{
  "model": "image diffusion model",
  "image_size": 32,
  "horizontal_flip": false,
  "objective": "v",
  "fused_qkv": true,
  "qk_norm": false,
  "patch_size": [2, 2],
  "optimizer": "normuon",
  "orthogonalizer": "newton_schulz_5",
  "batch_size": 128,
  "final_lr_fraction": 0
}
Rows from block 4, named by matrix and row number. Rows with one number belong to one attention dimension. Each number is 500 + 40 x the weight over its row's rms, rounded and kept within 0 to 999. All counts start at 0. Numbers have three digits each. After the name is the row's rms in percent of the matrix's.
# v: attention query, key and value (stacked) (model.blocks.4.attn.qkv.weight, 384x160, the v third), inputs 120-159
# proj: attention output (model.blocks.4.attn.proj.weight, 160x128, transposed), outputs 120-159
v.0 094:526433491532483459531501515529473509546448488461489509447453564583543523553426535480544482561468456551513506496478556471
v.1 097:427466554474526564478497488536495490567533433456458577410466490508490484484426377491516521518530481492452513582478540456
v.2 098:502495462542489519520455439519479541503531511497541531450615463527459509444582629489414495508465470494458506526495528552
v.3 096:456481484505596489530435420482482498481487574543523514523495511573527460486426554509494506572533498548515457434512567569
v.4 096:474385443496390491524489530475500487509561453456516413445505522476501492521488561541536484578490553520526487545547470474
v.5 099:507508454486532496442481530544498608536440525453513510484489550547499522498561420486444566480501604483483508498490470435
v.6 093:530509482488436532488460473503517578478456550473464395481485549476494488524507550497477556554564527514489491533494491506
v.7 100:489468490510545475520518502449498450503513559490526548566425491521498510503487541501550537507506504498494471381451507449
v.8 105:570449501465453494548497533470583507552499557501573479460543486577440494511407491469504458539502485490524589559472481442
v.9 098:481512455506529477523471511421497540518477504449564485517491532568491492515531510528453513498499523481528502453541495538
v.10 100:444523480526505508480452431475487530499576510489480540455563550505487444497479494513492465553464521539482447479497423484
v.11 099:495467477587547517492437468519512519520466540511466554481506468569511525516518531490494528526608495507459513547466457455
v.12 107:490479465469441435491513572487397434530556480511486538495484469496529500514459480514484509541601548470508452397542531514
v.13 094:471529495482599475547456475467473471539539423527468488428465486470474537495560579511507529422484574502510538525516420477
v.14 095:439553482520565487511462566512486456484428526539478403473510489496561468546478533466518517530457480513462559473468484524
v.15 093:476485540495455451507445517453453519551524495451423420546563536513486516468441492473448526538534435520516495504481471474
v.16 088:465524477508460495423463430572549504489564562495515481502465494577510499407514553524493460355503496488511515546495500505
v.17 094:505427529532459467464448512546503572512523521471469495534483504551520558523419474488426453532476490423485491519534514491
v.18 104:470527483504603551547459482477554481506479503551591519507482418555529558524578378492513465525515450543485515590460473434
v.19 096:493515454447429503508564503496480479555461549513518476585485505496516535541493516489400509419419504546508464506527515397
v.20 105:525504499490510511550555544475505563471469500464484522579534422485476464493523495472549481558518513485487468393510445550
v.21 097:469526498503488459495513529576501532535442509486443495583536496509511532500461482500585439456533528545535563489495525528
v.22 095:450482416466488445473517490487567452583463453479447446508555490401536478469517602516464476566548504470467499529497502489
v.23 101:465501578545577518482497427533481475503459504518441487482491476439560543499575490470529524558411473474447523560435512468
v.24 093:519513503536524509546553463515474439480436490480466562470583552472478535492550494558390503400510490492541510443506492485
v.25 102:541550492464414438498489497530500442588534606554455467475510540499474461473548565464611529461521524433516479485531497599
v.26 104:487437503535489512546471481538523476532465481520499532453429447448486406494583524500483515474495507572490546460474517546
v.27 101:519526468563434565452434557413468507523525525510519497494495496459489557472446460482480490528526501448454486480502511529
v.28 103:571499469483496563479479494473466489493501477525580541499545464548538490493477561563496570496573437422527469495497410517
v.29 091:439440454474485524532507494521528468537450510559437504573536537545469548459582453489523529504513518489510517430509564557
v.30 090:475561506491450528495497481498534468457422496477565497544516501460504522476487487547493423447468443513536439519580461604
v.31 094:455471497510518435472454480515530492391483472504525496499543475503507536519470438464554542511469595485527485518482439455
v.32 098:536469496564459526483466505549488551511507524521513496487420466446472466490436491464503451467497481491533482462528488513
v.33 091:542544469443558538547524471543511503440491494496451488489479558447535559524453507465491558508452518470485565502509425446
v.34 092:415479543420501571478502448546470501517491478447542499432563582516468490472515593473510460463510587427488437502544524495
v.35 097:492450481491474493494539531495473525528535487569525490426569501482549496485467443505550495494488487484512455574512523525
v.36 097:525559458525468518500518531466479541444440461494467446529457482454528502512455547494518494540513496507440521534496427500
v.37 092:544417517493519515529481494533510464487484528543552483539488524500414547527495487467421516559445583529531530477571522457
v.38 095:456610533560531523515499453500494548550513442501502519459551554494509439514504444458475470488511431476488478538547530488
v.39 097:531556489482564501461516518449494463469509475477538524485490520499505483513528553488548518485480504589518483557398474503
v.40 090:556487458463447396594497503468531537406525463536534552530487470617491556459486517462429548482527477479469553531441488437
v.41 098:456486484515458597493529414533504480504517498491504442520410534508539474535584533495524530478503504551450518509541515401
v.42 096:493469554552511451521503492521491509468506533492482524433426491501522508475441467477555504423538573529484507486490514597
v.43 097:534559509520561558461514485509528542518419414493453526567560527413516477401482468502472433489515549473485499467439449543
v.44 099:502517416478427445513468463496537517456505446504463563470500448463492560497533425459575529521534540567491425553514472510
v.45 091:575459471390426405559476613511516456462481557519586480580539503482505505539476534415507468528523511497546496483522492520
v.46 088:472492518539446552477444563501539559534549528587484508523542470524486466506466510486418452528582597513514518511467486469
v.47 095:500479512566419487436524522499485436441535502559500473493513489473492520521469520508414498462597460531500503528545533580
v.48 093:387480451492573512461461536528396507498572456504512514581464561551520435503560538494488490559468503471471439468444486441
v.49 097:535557481496568435494430549461443573502496512449412526532525483562507419486463476527565556490566501493519520547561494496
v.50 098:479533490498472612569517510536571457498532507521483504636465511533514490522532427529436469490494556509495541504420449570
v.51 092:525479364479540499498469429495505527487418514494515464537434482529517548481517476504471441512486501423485486510515458486
v.52 096:482490500548512481544479560466486511509513613525538545534595500516579527528529601491498508482546485487544503493430506461
v.53 104:528516483477361495501518488558469453522530500468510506522543479477534545519566444453511497443463457420509516450471412490
v.54 102:516405477483558482554554499497542466428507574510513453516411484508471505509502506535497504528494455525483501495505506544
v.55 099:507497481607464515452532494474493489542477435474457407562526486513538484543468551489507526461474539404475446531548472505
v.56 099:525435499479550482479475529495487520505527575505573545508484476453527530492513503475513495446468474477527439516483565466
v.57 098:430430617483508555514495504461485491428522459498506537527457518595503472554500465472496462526543545543533564535483551517
v.58 096:521497512495477508502494452577517494515476510541535462580448484571506490473515581539523494480522417458400496539469492428
v.59 096:437588546501515448562507580490505507524581464462536535503460518541487468516484512470492502527523509526528448466523523438
v.60 096:441516480544563488394533482439460540464486521501539507464563539442553477491570467546543501502449553489531504531503587413
v.61 100:526489458603496465459567532467492494576457531524491490506558448486442452527532566521469520501497595507445514467555494402
v.62 101:518558578454477468460510484444454503456541533565587476542483459598485480499525590456509510441470543544471499500546530469
v.63 099:390561463422451524515468497529531472565472545497495521495524457473451484539497485481440522558471475520482533519521504511
v.64 110:566484487469417537523551485517513496528585556483514448461523489472502467526447514553495485472449462490525477512556472440
v.65 094:472484398525501531522511429526451417530474520492572490532487443504523499501401523429505599571442465483514544528535467542
v.66 099:487418551458395468466522483549474500478497483433520561530524521491537459500556452495521520539607515510436513478477524500
v.67 111:470558561472547568477508494501479526512456499477526520503471502510494451503590544587488509383481538517541519518496545449
v.68 102:440550513437411517577520501500477534540484518511475452513527558462508479559526550530498504495486444503498544560484505503
v.69 103:514441520428531499544505478455490507441558545527585478459513444509538511471511468487486491510492449506509399394472444500
v.70 099:489480523445464459548490484448492493516501453512466552523524474481489527491504513555516488428462464484479529550536474479
v.71 099:481533494500416534491550455483466549467443574551433434480466524563470493473621514522476536438471504514489448425456538507
v.72 102:469487480520528482473524500489479558455417454470610536526521490418497506495430413532488553568476461493478503552511537508
v.73 107:551535452458488428508473521508507474458463523508481388487519509538504518570410558539460519557556424463495444551502490492
v.74 105:487547519528549442510441534534530479497446531463549485587500461566492544511534532500492537497388459501483498524519499460
v.75 100:560431474512526526497501539609517517538475498496467553471521478517489489475495480500504497494532567525453524464487460496
v.76 103:519499596547568412483451519502477399513549582508495538449512551503500577491434468474491607455508409561479557432514543544
v.77 101:486456557511592558468509491447525468467498460474545505538515429492460509525474519520484487506537471475452488499482518547
v.78 105:461510481532483441499482539479485528508435533582473471552519486483523496490502581517496561426432452480495411502484572519
v.79 105:568505469416457461520575469561502576507487522525453471516526529381519516479416439561501559435388480498516518539484557597
v.80 100:542565513444516536519513477478523539463520470543491499516506517467499532478493526460485524490534492510446541442453533382
v.81 110:609571535549530504506538482544519554555404520472507534462478514438479549470401446480508515452494513480516473479485526535
v.82 109:540467504464388524525542459581495491503516466580494479517538556528532558517553533498503525425476522440509448534470476483
v.83 100:508476497463599480495506460490521459490518485523542577439506529504484447532631535559510506526509507482483510449475530489
v.84 102:466445385488373453451508492567492530513534522532442483514488494480518524450505477531464468575483535482492498553478440465
v.85 108:487507493428576567539483505472506494523499555505504596539472467419462472519573450511493542591529474556491528432538524490
v.86 102:588445490468489469516518492547518470549447530556494511461517517461484458471436457417477470448501483513539460553539563551
v.87 090:433464569512575454535474550511401470402469534443451530518540552422469586510461501490492418468534492461484545534478554547
v.88 109:465496465500424421560500497461476521519505562492526577480507488547472477512416559523502482485522415508514529434564514506
v.89 105:534496357563561546529460521426504559471454480482473446517530446508529485562468484546493465545448478533491511436460533492
v.90 102:559473496441459493463456520532500498531580544533498508486492505511553540515458539543506550437460458533498522508569525469
v.91 109:462448477573542506492473492529452557451427488517449420476501496415564441521462542558515516512421480515521539499521491462
v.92 099:543408526458482490512485579544502500511465516471502511539482479587495478460379485438521472468568511479529481485654450470
v.93 097:423554521541571463482513463537444563527454463537496514537496497551486478472572527587500504398532532555512438540493468523
v.94 096:470522507563517555488422501553523478410574485487471489440500527506511510574522518491474427464494468485529477505530503499
v.95 099:542486476501450583538470529525513460566541488478441457469535497512515480472514569555491551548544457488512449510508483469
v.96 104:530464683562478459510517525528498533446510494491448470487497507572515515490470537486502541556549512536522563483562465527
v.97 103:514456482507454487430520478499490470524496493554543547513509507473575590518612454433487498438567473500525510527445543514
v.98 107:621469573547459526494565467431444497483418547495502563511508500506448508495461529469483493518548559452507479483448483614
v.99 110:456529476545595537476490450532537474528504499452524529531508478520463495463452531470475470567454434549509468544474401515
v.100 104:569549525511494529467464471495450434495545486515509454516501575515511507503653477464493470465522565496501599547539502599
v.101 101:546533436512466542505427548527557474553412467510502474439523501500469536567524512468520541504414554525523549502488447545
v.102 097:530588548435511536485412628471455522497458554500495582507488523468515473502479510493481510520559532489498478519495500415
v.103 108:474502527475483402502526494531511495480453502520570547524461490542489501538383428556491523506541497445445534492491466550
v.104 101:511463530474536469561516512369529548582526466464454504521484464551452486535543493528510543467551419468521445508449468503
v.105 101:573476544479533404566492496492539545559447490450447568448498586508513533524520491427500500522518563512541530445481490444
v.106 100:530454497472563570444506569463545572478520495497484611477491561526512570497440449555511440538497440421465507525505435481
v.107 111:530514437446502493542548431517509471477485561543493499511487510496472559495441579515501547468426476501513518457558553591
v.108 102:466523562514506507487505469526437528528469485401452529479503513475527547532394501473515514516442404535518521515489547489
v.109 106:499504539562526534508439428480461487405515509496476606494489460451481465432491478510517508544589510479490513552502508471
v.110 099:536542453646529542469543457467500609395465512531505511479465566491551520514509516539486532496454517502502483537478500410
v.111 106:540543475532497488481616541491535424490530517497536529528512471417433482485491480505494464454483496496483468505451538422
v.112 102:495453523448456434467603505533484514496525480483473476519499506493496541492522477449515548554571515496481501449415500489
v.113 098:435502551499520473439516442534505498542606501547596540488526534531517532476574467479516457432476619498523499443554501499
v.114 093:539451529560473487457507553460539567528396505550480603510473470498508424507442515517505407487506488495522500528466553464
v.115 105:467464557463476513522496481400472520556484474507506491528508476544517468499569540502509526484477475531495483573511489495
v.116 096:518502508477539436486489511360497553459569507522543491518508480571494517486481496506520548542439531519438554523437623390
v.117 107:536521578515486544508449517539542580479489530499613400476496467528486516491561545569492473444581486523481492460480422462
v.118 108:435518432512476479475454494421533502526579472529592540508487509491463525467460485484493423498521531463517519484503550522
v.119 113:549461481517443527497516483443511584491420470468443479536534584489499521519401473546504518489494556489492498508506459545
v.120 104:452549516566456510462521494541519517491547492516459492519508457449492587474549502561489466436565469507479481460491531443
v.121 095:615573434496535478506490522504505513531459481415452531531491505539509527535480494417503491438509579472477572564527501477
v.122 093:485423480517572517490545522505524408539499491552495530490464522442485500514478489441524566548511438486451528475519535498
v.123 103:565467535471451509523520448594501543453423472500496421506466505476503468455460515440505486493459508525479479473527469458
v.124 097:501488582503466517447539523537510465519570502489463459509501508490502436533601512584535585469508500461493491411505602429
v.125 112:455554445477554489545477453512498519512515495529522462499499437483526542500508463543506467578609559468470532521445485544
v.126 097:542537497586457491449455531568518419466566492529457463477514515529499468522449487457481479481472466493530453487526440500
v.127 115:477438506498508514520532594474493441474461506521499636524505560490549452540448501553494487557537415548576509493525465538
proj.0 097:542565517530517551441516530460445494526465465506511593535528421441564565437481564462539528436458484492545451538433486500
proj.1 102:433550574509480428530564534427467493471564540529496485422518489459553475461488409463521560510449543481473479605575451546
proj.2 100:505548455377472480591525458468551516527495531492562527466562457550493504511519515478571546506546459526490482505555452491
proj.3 099:479501524473435513479551505503499541526451498490501492507453456448469477522404553529503519482524514568533584458539451514
proj.4 098:481595502523623563487525549535491516407616508601526454476484546509473534497430511477473516437501457455515538511447481492
proj.5 100:479481519504515534470478532429579404441496541596524449536535483505501505535503493504517494436483496469497504517532522500
proj.6 088:527510508499566498484597570556521508497460527559480496516487548473491499570510510516538449476527465461549453497531428482
proj.7 095:542505481495510528476490445507481522505460545539474482571450495482602504468438499505504487526491511541488518500500528540
proj.8 115:552527424517450505512478433549483476492474470504598465538542456435502523499510510505510542494463478487486396541468489423
proj.9 098:536484502476496488548407545510572485534478527469574556546417524479519498442489515459559504574524509538539523501445502447
proj.10 101:517539507429483529519522488505496499523526492478480534529536565446517475427475494496551489586552569524506539527470540458
proj.11 101:526527530452433455501514527502456483520481505541463508507520513418513555521519516490544396507544445527549513549395514462
proj.12 107:542542449571475485557539537539539481522527521509456492429445529469495532470501487429494529501634519534559549475496493479
proj.13 099:476465433429513531514467416465508466498526449488477502540475539580520429541513534464555477529463514498472503491464555492
proj.14 104:438456527530469472487565496532500496496418580479552574570468468509541533520505512564491460442507499404540448525561564531
proj.15 097:522539503503529493492553555529513458460584447537502498460502434536514556473435522475519437500524542495523526581526528503
proj.16 090:449555457456497515506519508531494495466543512478508459613494491441454483480437539514531492562511472479499475568539515514
proj.17 095:516555516511491549436486523558492556444556552513546447500443520531494565502493451476474567464526527504539539614458481487
proj.18 103:545482449494445520473526534501559508444521467519562493463526451510509522577492448571490499555500480446486502566533471441
proj.19 096:534473576533479472467440452482472478460447584489500486459471490475548582461445445492529566509449513479542539471445517411
proj.20 102:489460501475553441489488556498519443540486496543522550561506524575484476495532465568484572483499503541599540474455516522
proj.21 092:500477510493455508565513531462513481463456523493442516538520507461501512465539565441481469478546445535482452465561464486
proj.22 090:539538588475460496466475473449441591554453456534509492504533495511508482524504506422512513530518514491539524489462482568
proj.23 101:476463458460423497482483428498533493548413441482402513465530501548490508537508484537512456455438475523572520507548497490
proj.24 093:496488512453527474483462480488484489553528477466399470515529429476460478518561568486575567558524496479485484451463554534
proj.25 101:502433500468506500537492467521521491479566562483470506495505399523490485419503514437414558490564522521490552504496543542
proj.26 103:503535502506506483532554542458489481488544519501465554479521462556545488459579548538532490500540502537526557475529550530
proj.27 094:524494528485534517537561542552529568466591493458503464419518522526490507488525447543545423554458482518515493490448457505
proj.28 102:543477404415480520526449443522548479469502535471534508479471464515506460557507518462487440501527558523559543494452512501
proj.29 100:446524547553476506450541460467549502552414454500471479524503453464513503457510483491500536473601555494544497460521499507
proj.30 094:486497450527508453468500435505492539538431497549562521499558484534502540584505530516475521550503436520446535595533501546
proj.31 090:491432467549476523466531466445470492447418520535515484484481465525474529533449440500432394435441594531497504496588506431
proj.32 099:532534565452498483432597471437553480484471545508527505561451517540558464570501520548548531500488499507451507464472532508
proj.33 099:531440563452405485503486461474547453540521471451461508494459501500520536474521524526474463461426553494546489446508537484
proj.34 098:453497565544514430516472472571507501528474464534531528474533463478475460466549544464495524538476564503473562525483489447
proj.35 100:435549521475487474470501519452494488473452435478481458504547612523497490579473441542453619510554430506438476514488473466
proj.36 094:496436448493478496476533534472441531546482522571567509534535478582498533461468515469485436462525509490509465547528517552
proj.37 094:540482537472524483422439458555439586538434473451542472477487488508490525507526516576563538452435548527436465461424465428
proj.38 090:457505586486458485561470448525391418506509578534487562484519451467488546505504441572503524520455479464475491506535450523
proj.39 096:506502511495494523501497560494516515520521444529470480505441547504513447465478483550477432575450444394461553596515530515
proj.40 092:532530497556570539456411486480594460486497462569501492521542556470519523477411515519552438465501498508612410550510451476
proj.41 101:472557544469569479522474433535509489480424522492470445484505482497532558479578503500518481578548511482512471453487480449
proj.42 092:428447428428503452605589507513505499544522520524458493497480460487462516522479454528524516464518472506446482495488539599
proj.43 100:546447524528458514421524528518445522552442508561485451505444529520528426488549542569478469512439431514458543497555523505
proj.44 096:576467519430474504531555517507504479509581461468425485436482468478521582525522490516464500483491502498536597509500510493
proj.45 089:528530508585523566515441511568512508514486508548597515551545488547521529445452491610476596468542490488454483499450460485
proj.46 093:511502461523505445489500479435499528473556502451531378509560555475528459522455481527534460507618574583533522536489558467
proj.47 095:526517485460551519482558522472582506528497507452539525489489507592511497529517553494545457516506485506511506606468486507
proj.48 093:453599517500479453566526561505528515550484555443542457534468446469512442508480478500504455521530543482514579491531467464
proj.49 093:503420461490511485532536571525517486453499508491457537449497466423476472415509458450446498520499512482534497481468446563
proj.50 096:538477437501498496440533485544482532499506455456489540582419493482589452519475428551562458532474506488538542478552593487
proj.51 100:529500494511412545469510484494468471486487530539540498464452503448511496501584426510470484491566452585564489485468458486
proj.52 093:499473495442499511513445608427510489459552557459520534534556513463510543497544547502464536539567466494502492507492450505
proj.53 094:505521511557515479466470469524507535493528594529510437444495530491510554443505481519440487510561407466475490400550552489
proj.54 097:487526475483475498418431521427457560553488532530502495524447471500518538514492497483525489517540518530485504525522516484
proj.55 096:485463489463522468511451486514450438469500536511485461488466489554538477530563554490495524495471543503495519497451543467
proj.56 102:506567460546447499524524476513517498496489510506503484591497511482473590549499482507438526601477460498530508528536486462
proj.57 097:474547512407482479494482528527469517486536479532526474450434501425475534481553461532469557496465515470445440532482411543
proj.58 097:512537508534541524542486437500507431470521507450502525579420452415497444511469530503489527588504480531557447593501447483
proj.59 105:445484524552437466446467574533454462478477457547501475557474479437501478457394570515548526512494530539508530486591462474
proj.60 092:450468530470483466494472518511609487513491550499500474499547557511515544476522488487465482562474552543468502503529456490
proj.61 100:538457591461459489523422497568498541423457527513517507500524508499481436482525546486543461522506525439545453499431445445
proj.62 096:488509453463515499501497503487527501501522489523584551442518496445516513505518507512489516548555508504558486544430500450
proj.63 103:500576513517491545491529478423453487433519518468508567466415483514470482513475493491533502466450517491527480554499472502
proj.64 102:556431539469502518421507481419464518468603526544569408478485526494487494549489514411503488470458514503512446492560514538
proj.65 100:457486508478568443473503446499526463432465523497549470528517512551500519499425519517486436488477469432504510455507541484
proj.66 105:559501509553507508520529518561526438541480456495470542509484491571491482530570435491492525476521448494491486425440472483
proj.67 104:494485469472482489578427476522528529510466468447510433465491495429488490495549529401495479536527551514462521526511521455
proj.68 099:486463490547523510514534481443536576489501474463537469476525461547467533490565538458502497463481461540455441548619521506
proj.69 106:485510527556504481517534427478501477512508484463492411474515555480524458432561481442486462517455519473522529426528524478
proj.70 102:512513483528502500448538542486589446466509435458512553521481523510516514498469463477485555531486548620465464517568508461
proj.71 102:459506503497529501522522562513564490526482531430513447458520539421466508515581511498488561555444474490491475437563493521
proj.72 103:455536473545525496550515507457443449539500496515559476532524481608549515468458483468502487400531565527562486547527461496
proj.73 103:488484497522462471440508492502512497521451568550528464532516520465524509549500557486497455511535500525497542561479513537
proj.74 109:452465461457517520506573498544565437532458504540485486560490514442472512522449552524491582445460504565485526569525528490
proj.75 093:557528483475496504517529510459461492519453460458493445467518522541503532508503391564479472452514585482553437485539480517
proj.76 095:515499466513436518511533501493442500525569530484449488409491471547463593494411510531481427556565526511573474563523505538
proj.77 096:539580382454461487551493498482522549487520507512484482521490534559465470462464576491477539497510479543585500527438448564
proj.78 099:480498445495518523520504631517550466398485513455520538468513560542483463534451504511505533505496483473496572463542475472
proj.79 106:552504508557451529510494466439509442474603522466518490512496496525486530462536414441500489538455536549424479518507462560
proj.80 098:452449527480523482508553507448501535505558486463503466548490513475457565513528506523512533505528512461518538526481467407
proj.81 112:593470453515471469534517463474493534482422493510561486542509515539497556508465471467501457559512504497493488501508438533
proj.82 105:567506521455569486465469486531476440557469500417516518506483456526527545566487477522510502524417496561453549569536492482
proj.83 097:531505549563578513524526551551546547465505556492472515429523376557455450548527529452514562482520504484458503463477482479
proj.84 096:413465610572527556468477483506498489532487473460471494527476525501476517514484498563500460466432484475452518527555541513
proj.85 108:537508505581571505496522565477478476471551539496484486544494449546505500481498572504500556453545524465493502486457474455
proj.86 112:502549476516530505500535479554477524487505504447554504505499541542484478482517443546500503556471432441504573568477425499
proj.87 096:460532447534450515512510526465558510549512536548442525525483426514522554512577525484506580502531502504569583566513522519
proj.88 122:453544481500479493472547476500601551510540508472479488489512456554506480486500564489505462513535504514489447512460529459
proj.89 108:446481547471468475491502498504494471544512490585510495438497487451484500501529556455472573474469519428497498412492471475
proj.90 098:554466521543483501514541499483411511473604588468476552487502559463530572479456542487489446523452477406469492599492471492
proj.91 109:399545542488473543486523529470602499493460488508544485492500521466547440470540525403495506479496527442483463555500499488
proj.92 096:547545504514508495522513545461494527466518453565402471535508498459527473507485436508507514560625500533515595428418491533
proj.93 099:449567470435462497527441518466502483575443501460443512552510564529549506491561502468506563518513500487499519504523484441
proj.94 104:514418550444450483484531503447449450551541474478505491427505480490512552507517546481500566488487470537447511498525524515
proj.95 087:549537521531477458512504535578526528453489448484423488442506524529483492494516517439501423419538441564488583454488530505
proj.96 098:519507372502525490502472456517498537590506552453366497577516545448513454486475525544484459506552437509505445540460537508
proj.97 102:542538426514552522520487504602471491495457497520511499461499441607498576460541484548505561534484559468487431531497498456
proj.98 107:620455510450458481444492439537537505481466520556518512464520489487469521538507472508492540506480573514472458460550477572
proj.99 107:400506505457483500507483429504463564538497509515465484531468455586463500516504464545502547401590518542489586502525523526
proj.100 105:528548492443567483516524492510563563495473486552522498557505496497517496495557409485515503562468353505531461474460502547
proj.101 102:470527456454540546543519534468540500420434500525535464434488452480477541471492427462507495465495531515442497542498505488
proj.102 095:572436502578475495528583597493476479476470539445420483509513410542506508473474524504522426500503613523488498573477500414
proj.103 106:452494485546508525529465456501456457503440482467514541519489530540489469480398428495530431492527538510633490440460505510
proj.104 097:469496507513410509451481543510509507374520447480440551459508508435493444501483446488504516539484391451512513528555473517
proj.105 101:592531524514551519539554511557437476492473490606460490502498488442518528536474444561509485485558499486472481490522498453
proj.106 103:507546500597450464505544532454530444550562511505492479516504445475504507453463456515503546481554516482523512493509508477
proj.107 105:499513523558469498472476429506521538519497499414507434510519486465491496502443563509515488514452458497456542524482494545
proj.108 102:451552461508522502511521421468517514513521481509464480484493531526502501555499527525510516517559486492508513524491515491
proj.109 108:528475521474547463456523441505506514524483477537468543535514562562510437460490453529501466538514453461559545454457487476
proj.110 096:491473483436474540577472492547537462563494556490504480471523506509512478521498522516483520487501501521439511483507443417
proj.111 095:590448489525522496472486508543509494514531468493504482508500461565439481506481427497487541442417506450553533477575506394
proj.112 095:509531454503547530512465471468484468472512501468475514512513460492506558484520503525533368550461515493581462440521513540
proj.113 095:532456391472497514462552508544470479505578517519521544501499494553483493495473471526481503545475588552473489450449518519
proj.114 108:495497504473481477514496553409478499456494466533497528494503452515490441472537477522508588529518657489516520511583444524
proj.115 103:517543441489510468486570532574544463473506516451490505490500559494504486562538513495492509479442443481513470538507555518
proj.116 100:517469526493445499518517503520538459593508479486537528556474527384505500454450495498502471464467508546546510478594425466
proj.117 105:494461494416522494464562485393495530539443495468526444432497503434512518536564496477498483481553461506587488437519504494
proj.118 099:532456496453492527501453458575511494570572477473506506491494513560466514517469511521503474481484504463480520524489444561
proj.119 112:474549490480447522532461517454459469497469459547496502511462446496513478548390494466517487517480540424545509467537476529
proj.120 101:484451582484505530462456462499500514546474476472478523507504557495439606496500553472498507585480446442462450530474481505
proj.121 097:579486568502460532476498466559486513491483559510436508514503465497472518508483447583521486546516522513575481559530489511
proj.122 092:499533495560482499527492457577515463432516492559506473528478489514499483451572528515501520545555441565579516507478531437
proj.123 106:564470428510453522557450486467494501547493473454489512489479491494499506521547501529510481453531485524513495475396517473
proj.124 101:542463484524507525529469590510474511449567516531479532492507468505541461463540487460512481482535470549493541494498435482
proj.125 110:406514486518488483452481517445471474514570528494518450488508519534506521499454443500485589504511493501533452490552445545
proj.126 100:552390507474453527514502440476511504506484485439436474478507463458491450480478504477509438513563438535505606494488528480
proj.127 121:490575464561466471515498539489505574525512480471477643502512463524467464511453564462495526473572514473508483548485522461